From a checkpoint of a small audio frame classifier.
Training: muon at rate 0.018, 13400 steps, batches of 256, held-out accuracy 99%.
Data: trained on single English command words and digits, spoken by a formant synthesiser in many voices, 78125 training examples, 43.9 epochs.
Rows from block 3 of a small audio frame classifier, named by matrix and row number. Rows with one number belong to one neuron. Each number is 200 + 20 x the weight over its row's rms, rounded and kept within 0 to 999. All counts start at 0.
After each neuron's rows are labels from the 100 clips, of 14848, where the neuron reaches its highest value: "lies over" is the class under the peak. Only what is clearly more common there than usual is listed. The data: single English command words and digits, spoken by a formant synthesiser in many voices. In brackets: how many of the 100, against the usual share in percent.
# fc1: MLP up (model.blocks.3.mlp.fc1.weight, 1024x256), inputs 0-127
# fc2: MLP down (model.blocks.3.mlp.fc2.weight, 256x1024, transposed), outputs 0-127

fc1.276,171,219,180,216,174,199,204,187,211,187,202,244,194,202,224,191,214,193,199,187,207,199,187,180,203,208,164,200,215,196,213,208,187,174,193,205,198,200,216,224,176,150,177,195,193,175,186,185,217,209,184,179,214,180,202,155,166,187,207,214,197,232,211,174,193,209,211,223,221,241,172,257,196,217,213,221,200,208,180,145,199,210,185,206,161,207,188,215,183,225,227,205,178,187,197,166,194,225,214,231,199,156,240,200,208,219,222,205,225,196,213,194,234,188,222,196,205,197,173,222,183,182,220,204,200,198,222,208
fc2.276,196,215,207,209,205,222,188,175,220,253,188,205,201,214,214,201,181,210,191,227,200,185,250,156,201,211,195,234,212,201,231,194,186,200,180,220,194,208,215,215,195,219,172,189,190,178,199,209,181,176,244,184,201,217,217,216,214,228,213,195,202,159,229,204,185,220,194,190,191,203,225,216,213,221,171,214,171,203,191,236,212,184,188,220,177,190,201,188,221,227,228,218,244,200,201,181,191,217,178,190,207,172,196,177,217,245,163,143,218,205,202,214,212,198,196,205,175,221,193,206,222,218,231,214,206,208,226,202
lies over: /p/ (35 vs 2.1); /t/ (29 vs 2.8)

fc1.474,196,218,185,190,188,177,231,216,179,166,196,196,180,171,202,177,176,235,230,173,174,207,169,216,188,227,201,195,168,206,177,164,218,195,221,221,226,205,224,200,218,233,179,220,219,203,197,225,221,179,185,190,179,210,241,213,182,190,186,203,168,184,188,213,200,184,210,189,197,223,182,198,202,216,199,206,186,198,195,236,228,177,177,185,210,166,210,198,247,246,240,215,218,211,176,213,217,185,237,163,255,184,214,219,200,204,208,182,176,208,202,165,196,173,194,175,177,198,203,165,194,198,212,206,222,201,196,196
fc2.474,205,209,193,188,176,205,213,200,205,171,207,236,204,173,206,183,174,205,215,222,208,211,235,192,164,164,230,184,194,240,196,198,204,208,202,197,161,194,244,201,206,199,198,201,210,219,213,170,204,191,194,162,201,214,187,206,251,213,211,189,206,219,186,214,231,215,195,184,205,220,175,168,234,190,176,193,206,193,202,231,208,194,201,240,194,208,181,206,232,171,184,197,229,205,216,192,197,158,200,213,184,184,220,212,201,247,214,191,209,200,209,191,183,190,177,221,215,217,178,224,204,194,195,187,208,198,181,216
lies over: /u/ (58 vs 1)

fc1.758,164,208,216,194,216,204,179,187,211,203,188,210,212,209,215,204,189,193,225,214,183,178,240,235,207,192,206,194,159,166,224,226,206,222,241,237,209,195,188,217,220,185,201,191,204,239,221,200,266,181,176,192,198,190,197,197,233,177,176,202,175,178,160,213,207,216,157,184,205,216,182,210,206,217,201,214,191,163,255,193,187,214,215,175,181,172,179,234,220,159,159,223,161,202,186,160,216,198,188,200,212,209,209,212,208,192,216,184,212,224,205,204,189,188,219,177,209,145,204,216,194,183,193,165,184,194,195,209
fc2.758,179,207,204,247,205,191,185,215,157,192,201,225,191,177,212,219,217,211,190,209,202,170,200,193,179,199,223,229,190,171,179,181,250,181,204,190,224,197,174,174,219,212,218,184,183,207,180,175,221,180,224,205,219,215,206,211,200,205,226,222,199,198,229,186,210,204,174,185,166,215,210,166,201,192,205,200,209,232,164,177,210,187,212,213,237,191,195,227,180,226,219,201,221,235,238,233,217,177,248,172,205,190,185,219,192,218,189,214,211,198,192,214,203,206,180,217,189,198,166,214,195,200,213,188,202,184,207,200
lies over: /u/ (33 vs 1)

fc1.211,208,186,213,208,217,210,182,233,251,207,202,186,204,213,191,202,207,170,190,205,193,244,187,205,151,209,158,173,209,218,219,213,187,201,217,195,192,212,244,223,212,218,214,233,168,167,208,241,229,240,180,206,193,200,207,229,220,224,217,203,197,186,206,215,157,163,204,185,191,239,186,186,208,174,184,221,193,221,203,213,216,205,229,173,189,166,205,169,207,208,169,196,221,210,227,230,233,215,170,211,211,196,193,227,195,201,243,177,206,215,189,200,184,219,191,200,217,182,222,196,238,202,192,207,210,185,143,169
fc2.211,192,191,207,202,192,202,219,212,189,197,174,206,191,217,182,220,210,223,184,168,194,182,212,183,206,197,213,211,234,197,212,207,228,187,222,201,215,189,158,200,219,233,193,175,208,184,191,206,195,187,207,201,208,218,201,198,222,202,204,226,185,164,194,176,197,217,173,197,209,199,229,206,179,193,181,170,183,214,212,200,192,204,225,233,193,224,159,189,195,237,212,185,203,193,191,192,189,199,242,169,218,202,228,176,199,207,178,167,183,179,210,220,188,207,221,206,153,230,217,182,205,171,210,188,236,190,233,201
lies over: /p/ (98 vs 2.1)

fc1.366,209,197,207,212,177,199,207,247,182,204,207,197,205,201,214,188,195,193,186,217,228,198,196,207,216,153,180,210,187,218,205,203,189,200,169,174,206,184,214,204,209,193,202,199,193,187,155,204,185,197,227,234,194,203,172,208,219,198,200,213,193,159,204,186,216,172,186,205,224,191,194,206,194,193,176,168,212,232,233,207,189,174,200,192,163,211,220,208,224,181,156,184,208,174,227,210,192,166,222,173,206,219,187,193,233,214,214,236,214,205,221,206,137,213,199,227,161,199,209,172,190,211,221,191,200,192,183,234
fc2.366,220,211,202,219,208,216,220,173,194,173,160,224,201,218,199,199,191,194,190,173,184,188,186,183,178,210,221,188,171,203,195,183,208,221,213,206,244,216,193,172,214,210,187,241,209,211,210,203,173,202,218,220,212,150,195,215,187,205,192,176,145,188,196,201,209,189,198,205,184,221,243,201,168,224,197,184,149,218,212,183,213,207,155,187,172,193,179,212,194,197,202,182,202,203,190,227,188,179,170,221,205,175,190,212,183,208,176,179,200,199,175,190,206,209,211,221,194,202,185,209,193,218,191,218,207,243,219,216
lies over: /ɑ/ (51 vs 2.5); /aɪ/ (27 vs 2.3)

fc1.350,198,226,187,217,187,228,199,198,215,209,212,202,194,214,196,172,180,228,191,191,201,197,191,183,193,208,216,164,199,202,182,219,194,199,178,193,158,215,176,176,187,222,199,187,197,221,181,237,216,178,197,190,222,194,185,213,184,223,185,206,182,148,192,191,224,210,205,238,222,229,191,199,188,218,181,190,215,171,234,209,215,222,215,221,224,186,179,207,191,194,191,172,174,195,212,172,195,211,229,222,207,206,208,194,201,176,186,173,158,181,212,236,203,222,178,238,210,179,197,229,220,200,202,193,181,195,243,218
fc2.350,202,178,187,190,233,210,182,181,203,225,186,199,194,218,202,197,211,211,195,169,193,188,189,211,227,162,178,181,204,183,241,206,196,194,224,236,211,230,240,215,212,207,224,207,216,245,198,176,192,198,216,210,175,193,247,183,247,171,243,176,174,215,196,150,207,188,190,181,186,203,213,215,177,212,195,223,187,225,171,214,192,192,141,182,191,184,179,202,218,211,201,226,202,208,209,173,196,179,174,230,203,186,220,174,180,179,205,181,229,204,221,160,210,219,211,201,212,193,172,215,210,210,192,180,238,234,193,185
lies over: /f/ (59 vs 1.3)

fc1.221,188,221,163,210,192,204,210,224,193,224,213,178,233,165,173,172,204,251,184,196,199,208,245,181,218,208,181,188,240,203,229,196,212,214,185,191,184,214,209,237,170,230,231,174,206,185,157,224,173,214,187,198,208,185,208,209,189,175,175,182,215,201,205,194,191,198,207,214,224,171,191,212,201,202,222,231,212,224,221,192,209,207,187,187,201,185,195,174,202,221,194,177,224,199,194,216,177,195,211,208,173,198,187,194,180,203,187,224,187,200,173,206,197,204,186,220,204,194,166,190,194,189,207,189,207,243,214,195
fc2.221,179,185,201,165,192,233,202,193,242,211,215,221,180,205,221,213,208,201,209,234,200,186,195,214,181,150,232,181,223,209,182,173,206,190,219,195,170,195,199,179,199,165,189,192,208,224,179,172,200,224,185,208,191,224,188,207,212,219,197,171,187,173,223,194,181,213,228,220,194,178,215,167,182,209,227,208,187,217,206,214,190,214,167,251,172,186,187,211,223,217,227,181,197,184,171,199,252,182,192,225,212,228,185,209,186,195,154,206,194,235,220,215,231,161,211,202,213,192,189,214,178,231,221,218,182,184,193,193
lies over: /f/ (55 vs 1.3); /t/ (43 vs 2.8)

fc1.722,208,207,199,205,181,211,160,178,198,192,213,168,215,234,206,177,235,194,223,217,226,224,187,158,212,235,187,159,168,184,195,214,184,191,172,175,197,187,202,190,232,221,226,202,165,186,226,236,172,196,211,206,232,200,221,209,212,188,185,230,181,232,227,179,213,185,190,202,204,201,187,195,180,188,234,217,218,177,225,219,204,213,177,231,234,174,220,222,220,180,217,164,219,197,202,191,137,195,231,221,185,192,180,225,222,212,201,210,205,201,238,193,172,183,172,203,205,261,219,180,182,195,206,223,165,174,216,176
fc2.722,187,215,220,207,180,183,224,183,186,200,185,178,224,205,214,233,194,175,210,185,175,210,216,214,204,186,189,217,266,193,207,187,208,182,213,216,248,183,203,204,237,190,222,236,215,218,212,204,237,198,167,226,199,213,213,187,204,202,169,208,196,180,181,191,201,175,206,184,173,217,207,207,177,216,196,172,198,190,201,189,167,184,162,175,183,221,169,208,184,183,194,240,198,212,210,198,217,209,206,197,234,187,192,218,196,159,187,189,164,195,220,161,247,192,189,171,215,182,188,229,158,215,227,227,198,185,182,207
lies over: /aɪ/ (96 vs 2.3)

fc1.455,187,188,190,182,193,239,189,213,210,224,191,198,219,192,164,189,209,232,185,207,199,163,196,230,219,214,182,152,222,191,186,207,201,184,180,210,188,203,148,201,197,192,211,189,216,220,199,209,191,180,206,187,235,188,193,173,175,215,220,212,179,185,209,180,197,211,222,207,220,207,213,194,195,187,189,218,201,221,179,168,193,221,197,182,213,218,206,185,198,246,203,213,175,188,221,138,245,233,201,184,206,168,196,163,222,190,168,172,241,200,198,208,199,221,235,193,224,205,191,236,237,215,203,176,194,221,203,171
fc2.455,216,214,224,168,188,195,177,189,218,193,184,166,187,237,215,163,210,227,226,196,191,201,189,134,188,167,210,206,180,193,241,226,192,194,242,222,195,198,221,220,181,242,220,208,191,207,189,191,195,167,196,196,152,174,205,226,165,188,164,217,225,210,180,205,224,212,168,214,211,212,208,203,175,204,240,188,219,182,184,239,188,159,180,191,177,172,205,195,191,217,206,205,198,183,249,197,156,219,193,197,218,214,190,166,187,198,241,196,193,179,210,188,241,202,196,212,173,205,212,186,182,209,225,202,225,205,206,225
lies over: /p/ (71 vs 2.1); /k/ (25 vs 2)

fc1.77,221,189,212,221,173,228,192,204,194,218,160,166,178,201,210,178,166,195,178,192,201,170,212,195,206,192,176,206,204,158,184,219,217,185,258,225,193,184,183,229,182,188,210,200,194,177,191,194,216,215,163,194,204,185,227,211,174,179,179,226,223,202,213,160,200,224,171,196,238,188,199,199,213,212,198,212,224,207,180,186,161,202,207,180,196,177,233,184,239,175,186,194,167,240,142,186,188,194,197,229,204,199,173,208,210,236,168,205,235,221,171,213,226,207,191,218,210,183,202,220,184,202,199,180,209,178,206,209
fc2.77,242,163,215,213,230,166,161,189,208,194,189,214,183,214,184,177,199,212,194,185,206,219,214,217,171,195,208,201,202,211,195,186,218,214,198,178,189,198,197,195,206,171,182,190,214,206,198,187,201,211,206,192,219,170,181,181,209,236,166,214,183,205,218,208,172,230,180,195,217,209,183,201,234,188,223,180,218,216,186,190,232,211,176,249,234,177,186,202,207,188,202,212,215,196,193,196,229,210,169,152,214,201,219,229,215,209,162,231,173,191,237,193,206,193,210,193,211,157,194,175,232,205,206,191,147,206,202,237
lies over: /p/ (64 vs 2.1)

fc1.396,207,196,228,185,194,232,185,229,165,237,201,212,200,222,193,152,208,201,188,234,154,170,171,194,180,190,207,187,211,223,180,175,188,216,241,198,161,215,195,219,235,218,202,242,209,213,177,192,195,186,200,219,177,215,241,198,208,202,196,221,215,200,211,214,205,180,199,179,193,199,209,196,256,217,202,177,207,187,216,197,187,237,219,207,178,210,199,242,206,172,192,205,217,229,207,203,193,190,209,208,177,230,197,222,222,210,201,207,197,186,197,144,172,181,204,184,179,195,212,177,222,177,186,153,194,219,150,181
fc2.396,218,214,196,207,240,185,204,221,211,175,176,200,164,201,159,217,180,195,223,156,197,203,219,210,193,202,180,172,209,167,206,186,203,190,192,206,207,207,216,187,210,217,187,219,177,215,202,226,210,214,236,172,213,242,194,197,209,198,192,222,219,201,243,246,210,219,190,176,186,205,211,213,195,199,197,189,206,188,198,179,198,193,187,207,208,224,199,199,250,266,231,190,226,193,188,199,194,183,170,187,181,191,233,179,255,210,181,210,227,190,207,169,182,181,191,190,195,227,183,226,180,197,211,195,214,188,200,207
lies over: /ɝ/ (68 vs 2.2); /ə/ (29 vs 0.6)

fc1.269,208,240,187,169,182,206,208,238,192,209,188,200,194,206,193,165,191,247,177,206,233,198,215,184,215,197,194,189,208,170,180,216,228,224,202,217,216,219,202,197,199,246,205,203,179,188,174,249,202,219,173,194,145,209,204,194,172,196,182,195,181,191,184,222,183,191,173,237,204,184,201,208,142,193,202,220,194,211,221,226,218,199,223,195,190,214,181,230,200,207,185,173,237,201,179,182,171,226,231,203,182,219,211,177,202,215,210,224,185,203,222,208,211,219,162,214,181,184,208,167,214,181,174,186,191,237,241,183
fc2.269,218,170,212,224,204,210,190,151,239,206,200,190,187,215,213,240,209,192,190,223,192,189,213,217,164,186,198,212,224,222,233,215,173,185,222,182,163,197,252,181,179,191,209,211,223,241,208,188,196,181,195,198,222,197,207,174,227,173,191,191,177,231,243,202,189,225,212,168,192,195,187,182,215,190,221,214,198,201,208,200,198,194,174,202,200,152,204,203,217,165,215,186,197,195,203,200,211,194,151,217,204,176,246,193,206,181,194,187,230,218,198,183,206,178,201,190,215,181,178,179,174,203,184,209,199,199,184,204
lies over: /f/ (56 vs 1.3); /tʃ/ (30 vs 0.5)

fc1.522,177,208,169,231,180,207,163,226,220,174,181,163,209,193,182,196,202,210,213,209,209,180,166,179,221,185,174,194,170,194,210,207,181,184,221,187,204,212,185,182,171,215,218,191,224,215,195,198,176,182,198,223,193,176,186,191,199,211,218,196,219,212,190,180,218,215,192,192,200,197,232,200,198,209,211,195,215,178,172,209,173,217,200,182,229,197,238,214,223,204,207,226,180,190,182,218,166,198,198,206,187,158,196,172,217,180,189,203,223,206,232,213,203,209,237,205,193,234,213,190,209,197,210,236,131,163,188,180
fc2.522,174,166,202,166,208,198,190,165,164,223,204,188,169,190,219,203,218,210,192,190,213,234,209,238,212,223,198,195,202,181,211,204,222,192,195,214,187,208,192,203,187,211,182,218,207,176,219,234,234,197,160,221,216,214,182,188,224,159,183,201,192,216,192,205,199,223,168,183,180,183,207,218,175,185,183,216,181,194,197,221,194,216,209,212,193,214,194,191,195,195,220,193,194,216,231,202,206,195,218,186,201,158,181,219,177,206,178,221,213,219,220,209,208,168,177,208,204,215,217,181,158,186,172,206,239,228,212,214
lies over: /aɪ/ (46 vs 2.3); /ɔɪ/ (45 vs 0.5)

fc1.705,183,158,164,182,176,216,215,179,199,227,185,202,200,206,172,214,193,191,195,196,220,212,221,229,211,181,191,221,229,225,172,203,220,219,216,221,205,207,228,204,168,194,224,158,200,190,217,191,207,219,190,194,185,228,207,189,215,209,174,215,178,185,185,178,194,220,171,242,211,199,227,205,211,172,202,210,205,243,191,165,157,209,242,211,223,199,209,191,215,172,211,177,190,198,179,221,204,250,205,208,174,169,204,220,218,195,182,211,222,199,260,209,208,180,210,212,183,199,185,176,191,191,183,223,169,190,204,223
fc2.705,218,189,203,186,236,221,192,186,184,180,198,166,229,244,197,212,181,197,183,221,220,196,214,203,162,192,196,199,212,189,158,172,197,198,222,177,185,219,185,179,212,190,167,192,228,222,195,206,233,212,175,191,179,181,198,240,226,216,193,218,193,216,231,183,173,236,200,204,204,173,223,203,207,216,208,207,211,221,191,140,248,226,168,217,209,177,215,190,209,186,179,210,236,196,173,201,215,175,169,212,206,165,198,219,182,235,191,215,223,159,214,220,212,175,204,195,222,170,175,198,225,199,208,217,183,195,213,189
lies over: /f/ (61 vs 1.3); /tʃ/ (39 vs 0.5)

fc1.59,230,206,182,224,218,168,168,189,213,201,198,190,219,217,189,213,190,228,191,204,235,141,204,229,193,196,193,203,216,172,226,176,228,215,212,232,179,227,195,187,178,218,229,193,211,227,197,166,166,185,174,189,232,179,216,170,221,200,194,191,191,156,196,180,194,193,215,194,203,204,228,186,206,164,194,206,191,211,174,203,201,197,216,209,205,237,251,241,201,194,197,186,189,212,208,188,186,191,226,180,210,159,170,179,218,224,197,203,217,188,237,207,209,208,190,217,193,230,165,200,201,206,212,207,179,207,229,196
fc2.59,219,190,200,187,229,238,184,191,256,193,211,183,253,181,226,204,174,197,184,197,185,220,192,198,181,235,233,210,208,230,177,199,204,197,217,159,201,196,175,203,233,176,187,193,181,146,184,224,221,222,219,209,215,215,184,218,182,194,157,198,197,207,194,194,202,216,195,222,228,197,172,171,242,217,214,181,231,190,184,227,202,187,189,207,200,163,224,235,166,192,209,210,195,219,197,211,208,202,175,208,187,218,208,185,179,195,221,211,232,208,189,223,158,170,195,164,209,175,212,171,228,199,158,186,194,172,224,188
lies over: /f/ (81 vs 1.3)

fc1.345,232,221,200,230,201,233,209,217,220,183,210,219,226,197,193,167,206,183,219,223,167,191,206,228,175,194,185,199,217,178,189,194,206,195,214,190,205,211,180,216,204,225,187,195,241,211,229,172,180,226,180,206,204,216,201,175,206,220,198,174,163,187,160,184,220,183,227,219,203,189,162,203,225,171,210,233,200,238,184,177,212,231,202,202,207,217,182,172,205,240,176,181,185,187,193,201,190,219,189,247,233,172,222,189,196,202,203,207,150,197,185,205,190,249,202,208,192,209,232,194,207,173,242,184,208,220,195,237
fc2.345,185,217,212,219,188,204,197,214,208,206,174,218,170,201,196,203,220,232,174,193,215,212,185,160,185,182,238,203,196,236,235,207,161,198,193,168,219,213,213,195,216,207,174,192,198,215,178,210,228,166,191,209,222,198,206,229,178,200,218,223,179,184,216,183,198,196,189,187,204,207,197,182,207,204,183,188,215,199,188,230,219,249,197,188,173,220,207,182,187,216,189,227,216,208,219,222,168,192,173,167,179,211,199,168,212,206,175,186,217,212,172,213,200,201,193,192,190,198,203,201,205,203,207,190,258,163,206,206
lies over: /ɑ/ (32 vs 2.5)

fc1.11,211,200,227,200,186,202,189,192,187,215,160,218,205,196,230,216,202,225,213,204,162,237,181,208,210,211,220,187,216,177,184,196,199,202,167,209,227,210,206,199,203,188,176,218,224,198,210,181,205,227,185,185,195,193,217,179,238,185,198,224,209,213,157,219,199,197,184,195,208,210,235,245,191,238,205,181,207,189,195,194,223,211,185,227,205,203,215,181,157,208,221,195,188,246,214,232,203,193,224,197,194,206,203,213,228,162,199,186,227,199,191,190,178,167,173,201,214,210,195,193,223,209,186,237,188,177,191,227
fc2.11,190,193,209,208,189,175,218,204,211,222,209,182,220,191,188,226,185,201,192,226,185,233,201,212,203,220,212,221,184,210,203,170,206,196,232,199,180,185,206,213,190,245,172,192,166,229,204,193,211,200,241,171,249,189,176,199,184,192,179,209,167,207,216,200,224,193,194,187,196,175,195,211,228,223,225,210,173,167,189,195,168,193,210,223,184,207,190,209,204,210,236,219,227,219,189,219,210,172,193,191,228,251,204,199,204,226,209,166,160,157,198,193,199,188,191,193,196,202,174,199,192,207,243,189,193,224,206,195
lies over: /ɝ/ (98 vs 2.2)

fc1.677,203,188,215,225,207,204,188,210,220,188,221,195,197,172,220,235,181,215,172,251,200,212,217,200,204,186,206,199,189,189,203,222,201,221,177,167,191,194,238,186,211,215,191,201,217,223,215,230,189,216,218,215,180,249,180,213,192,157,180,200,180,187,181,181,214,198,215,257,216,223,215,207,161,217,202,174,190,233,217,209,214,222,207,195,153,174,223,137,242,205,181,198,214,190,214,197,201,214,213,182,198,198,177,192,186,223,190,212,195,184,205,208,192,200,218,224,202,216,231,154,196,182,212,212,231,248,172,209
fc2.677,248,186,223,196,219,237,190,203,198,211,204,224,219,184,192,194,216,173,196,224,183,204,199,179,205,189,219,228,166,241,189,237,182,202,214,168,204,182,195,179,211,207,189,209,216,243,212,214,208,163,169,203,207,209,196,216,206,231,165,181,156,198,200,192,184,216,194,197,173,200,217,185,193,208,186,205,194,207,170,195,194,215,184,207,198,215,217,214,196,190,219,192,185,194,179,214,229,176,180,183,207,197,205,218,200,203,193,186,204,217,165,227,204,179,172,191,184,224,195,177,173,188,233,200,255,208,222,193
lies over: /ɑ/ (85 vs 2.5)

fc1.121,218,186,185,194,195,201,199,203,184,203,188,230,191,216,195,170,181,208,210,180,217,176,229,202,187,186,182,163,203,222,171,194,166,196,181,188,209,216,217,205,207,200,160,188,234,211,195,216,219,167,169,208,181,180,226,199,170,222,238,175,157,180,196,222,185,183,170,225,198,214,185,209,208,208,246,174,209,234,215,195,208,180,196,235,210,182,235,178,200,212,196,193,210,191,156,171,209,179,198,209,181,197,197,205,204,181,212,227,208,209,240,188,196,214,218,202,190,190,189,221,195,191,160,213,174,213,175,221
fc2.121,186,184,195,204,181,176,195,179,197,148,198,217,204,190,202,225,187,180,240,212,212,229,253,209,211,172,232,213,209,212,200,212,225,211,213,190,211,172,176,199,182,190,243,181,203,202,200,186,151,216,198,214,177,182,188,176,228,220,202,204,211,183,185,176,210,224,219,255,173,241,234,209,170,218,185,189,177,191,189,179,198,182,198,196,213,173,197,196,208,193,210,175,187,192,208,223,223,209,197,195,233,208,218,200,252,188,195,171,190,201,205,188,205,242,174,213,256,157,198,206,186,182,187,173,198,197,232,197
lies over: /p/ (93 vs 2.1)

fc1.438,198,189,211,211,198,174,224,195,188,193,202,193,204,200,199,196,193,210,181,202,188,228,209,197,211,212,193,192,195,218,186,166,189,178,234,182,233,164,184,193,192,203,238,170,162,212,244,171,161,210,201,153,183,197,198,185,205,214,177,148,219,188,218,186,203,218,219,245,174,187,195,202,218,241,242,209,213,182,171,215,192,195,163,200,201,189,201,215,232,200,205,202,202,214,228,224,219,221,206,175,173,239,193,208,226,237,206,207,203,202,164,205,191,216,165,193,217,195,224,224,188,188,230,207,182,220,181,219
fc2.438,171,178,185,205,235,192,188,187,212,206,207,223,205,233,201,233,175,209,238,208,222,214,169,216,210,212,192,222,219,200,201,199,192,215,168,174,194,195,210,198,174,209,189,198,206,204,187,200,192,207,212,227,214,188,192,226,192,196,228,176,231,212,200,190,184,205,176,191,190,189,214,215,208,193,243,177,215,194,190,199,180,195,213,213,205,232,199,203,170,187,194,228,178,221,185,186,172,195,219,226,256,213,189,228,162,198,207,202,180,201,180,187,202,167,209,201,203,216,166,183,221,178,195,178,200,200,203,224
lies over: /u/ (43 vs 1)

fc1.389,182,221,186,196,167,190,197,215,184,228,193,192,220,187,204,204,189,196,212,187,169,225,188,231,206,197,220,186,190,194,190,169,242,194,233,157,171,203,180,199,207,175,226,207,210,212,225,225,228,178,200,200,200,225,205,255,201,189,178,207,185,202,191,203,212,218,207,209,192,217,210,192,202,215,240,183,182,186,224,226,169,210,233,176,212,181,196,211,237,213,205,224,196,183,221,197,229,199,221,179,228,199,173,246,189,222,200,237,220,185,192,208,188,187,226,178,241,204,204,162,189,178,173,201,223,185,224,194
fc2.389,190,214,202,201,178,188,195,168,204,170,192,216,227,225,208,195,208,177,204,201,221,165,218,211,183,205,193,188,212,193,181,200,197,228,222,174,212,228,193,205,234,178,175,173,187,214,201,196,197,186,203,213,242,221,194,220,184,202,197,209,222,213,209,214,222,184,197,198,176,236,176,201,200,190,193,223,186,198,189,214,195,191,202,237,215,152,224,178,188,212,184,177,199,209,192,171,229,174,223,193,210,222,187,211,207,201,242,179,218,220,217,220,215,220,190,200,224,194,164,205,202,184,182,198,209,198,241,227
lies over: /u/ (26 vs 1)

fc1.651,219,187,206,222,165,208,217,199,202,195,201,200,173,185,182,183,213,218,189,235,225,200,204,169,188,180,208,205,213,193,212,188,202,204,193,210,200,186,195,216,190,200,187,228,196,175,189,204,219,205,218,200,236,226,184,210,190,207,194,216,203,180,165,190,194,165,181,194,201,166,188,194,218,199,221,227,192,206,227,239,235,230,199,197,173,181,182,172,198,210,165,188,227,143,212,201,200,197,190,184,213,155,258,168,180,226,192,207,198,203,238,243,201,227,197,226,220,184,199,214,203,199,202,184,182,214,192,160
fc2.651,198,208,195,197,194,195,229,191,225,212,165,216,208,231,237,213,213,206,183,243,205,187,232,203,221,201,176,163,204,190,211,219,191,224,235,208,208,226,199,209,191,217,250,179,223,197,167,197,182,203,190,219,199,190,202,208,223,174,226,164,169,175,215,189,197,210,220,191,204,232,225,207,175,211,181,189,189,232,188,196,187,229,194,189,185,214,187,208,182,154,220,190,199,227,190,188,192,185,192,220,202,215,210,189,199,180,198,207,172,185,211,207,180,189,194,231,176,197,164,183,213,232,179,200,191,212,193,227
lies over: /aɪ/ (58 vs 2.3)

fc1.299,253,180,186,208,178,184,212,219,182,212,201,167,194,193,212,179,205,204,192,221,239,197,209,189,198,155,221,208,172,204,226,198,195,180,188,165,185,172,202,208,227,229,196,221,172,208,213,195,211,215,224,214,170,215,202,210,207,167,183,194,236,194,213,231,216,186,196,236,205,212,203,225,208,152,240,183,211,195,242,185,157,217,206,186,169,195,160,206,194,180,208,228,209,196,190,196,180,214,170,218,203,248,225,214,210,222,191,220,209,185,220,203,208,218,191,215,154,199,181,227,202,183,198,199,185,183,228,168
fc2.299,211,187,175,187,238,216,228,172,219,210,218,189,193,191,199,222,184,201,210,189,170,174,218,161,183,199,202,197,179,221,188,186,146,196,225,194,196,210,213,173,197,197,206,218,198,216,220,197,198,182,223,189,187,205,223,192,198,206,210,212,200,220,162,206,147,197,201,177,177,233,242,209,176,187,217,168,227,221,193,208,217,223,191,208,210,204,207,207,148,197,221,209,216,215,234,187,177,243,218,188,184,239,208,180,243,231,228,192,209,204,185,186,195,182,181,233,216,242,189,173,243,178,179,215,180,224,210,157
lies over: /ɝ/ (28 vs 2.2)

fc1.529,215,213,205,225,220,186,184,202,208,203,198,185,178,204,198,211,195,230,214,199,184,216,201,226,161,180,224,213,197,211,224,204,226,184,203,190,165,206,239,207,190,189,219,178,201,209,193,187,196,190,158,189,199,203,207,201,178,225,180,205,206,171,191,184,197,183,194,200,210,197,207,191,202,196,216,223,159,188,217,183,203,222,201,186,215,186,239,191,205,240,176,226,242,197,171,211,206,230,197,165,217,198,218,233,166,219,202,192,231,207,189,200,174,234,216,215,220,205,219,182,216,190,212,213,139,182,186,210
fc2.529,240,212,207,194,187,181,214,197,197,174,214,223,203,199,206,227,196,210,203,177,195,202,224,150,184,210,194,186,221,175,208,171,200,199,218,227,208,174,251,228,205,198,186,197,189,159,202,186,193,211,170,227,219,191,191,191,204,169,218,212,197,200,219,171,195,181,201,183,194,191,178,184,172,189,179,214,168,203,198,235,167,179,211,208,188,196,213,214,185,198,220,197,222,184,202,197,222,164,219,179,226,211,230,220,166,173,225,195,178,199,185,226,204,214,201,233,248,187,185,233,207,185,215,219,240,215,164,216
lies over: /ɝ/ (92 vs 2.2)

fc1.117,199,183,154,180,190,225,214,161,215,175,205,199,209,201,189,211,215,192,220,201,209,198,214,199,204,198,206,232,239,200,204,215,214,206,210,200,188,185,217,188,193,180,201,168,195,208,226,180,227,197,204,176,235,224,204,171,206,194,205,216,185,205,209,185,225,225,180,230,208,195,225,207,176,225,232,197,208,219,204,185,222,234,225,192,145,212,210,239,209,214,208,167,180,167,192,202,197,216,170,192,191,215,178,201,178,230,182,196,254,181,191,230,195,206,203,189,242,186,209,237,206,243,213,218,236,243,220,212
fc2.117,252,194,214,216,184,170,201,210,195,230,181,209,175,211,196,199,200,182,178,177,254,185,222,170,233,201,214,191,222,187,190,226,238,200,193,212,218,183,174,177,211,200,203,191,225,229,179,205,182,230,203,185,181,210,190,255,213,190,204,190,208,228,223,205,198,237,189,206,206,202,177,204,176,169,218,185,196,211,231,179,200,201,200,205,239,216,178,205,216,185,204,237,229,204,189,181,188,185,184,239,219,192,211,186,185,217,199,223,186,172,232,233,193,165,167,210,183,193,242,217,210,203,195,200,206,210,183,223
lies over: /p/ (46 vs 2.1)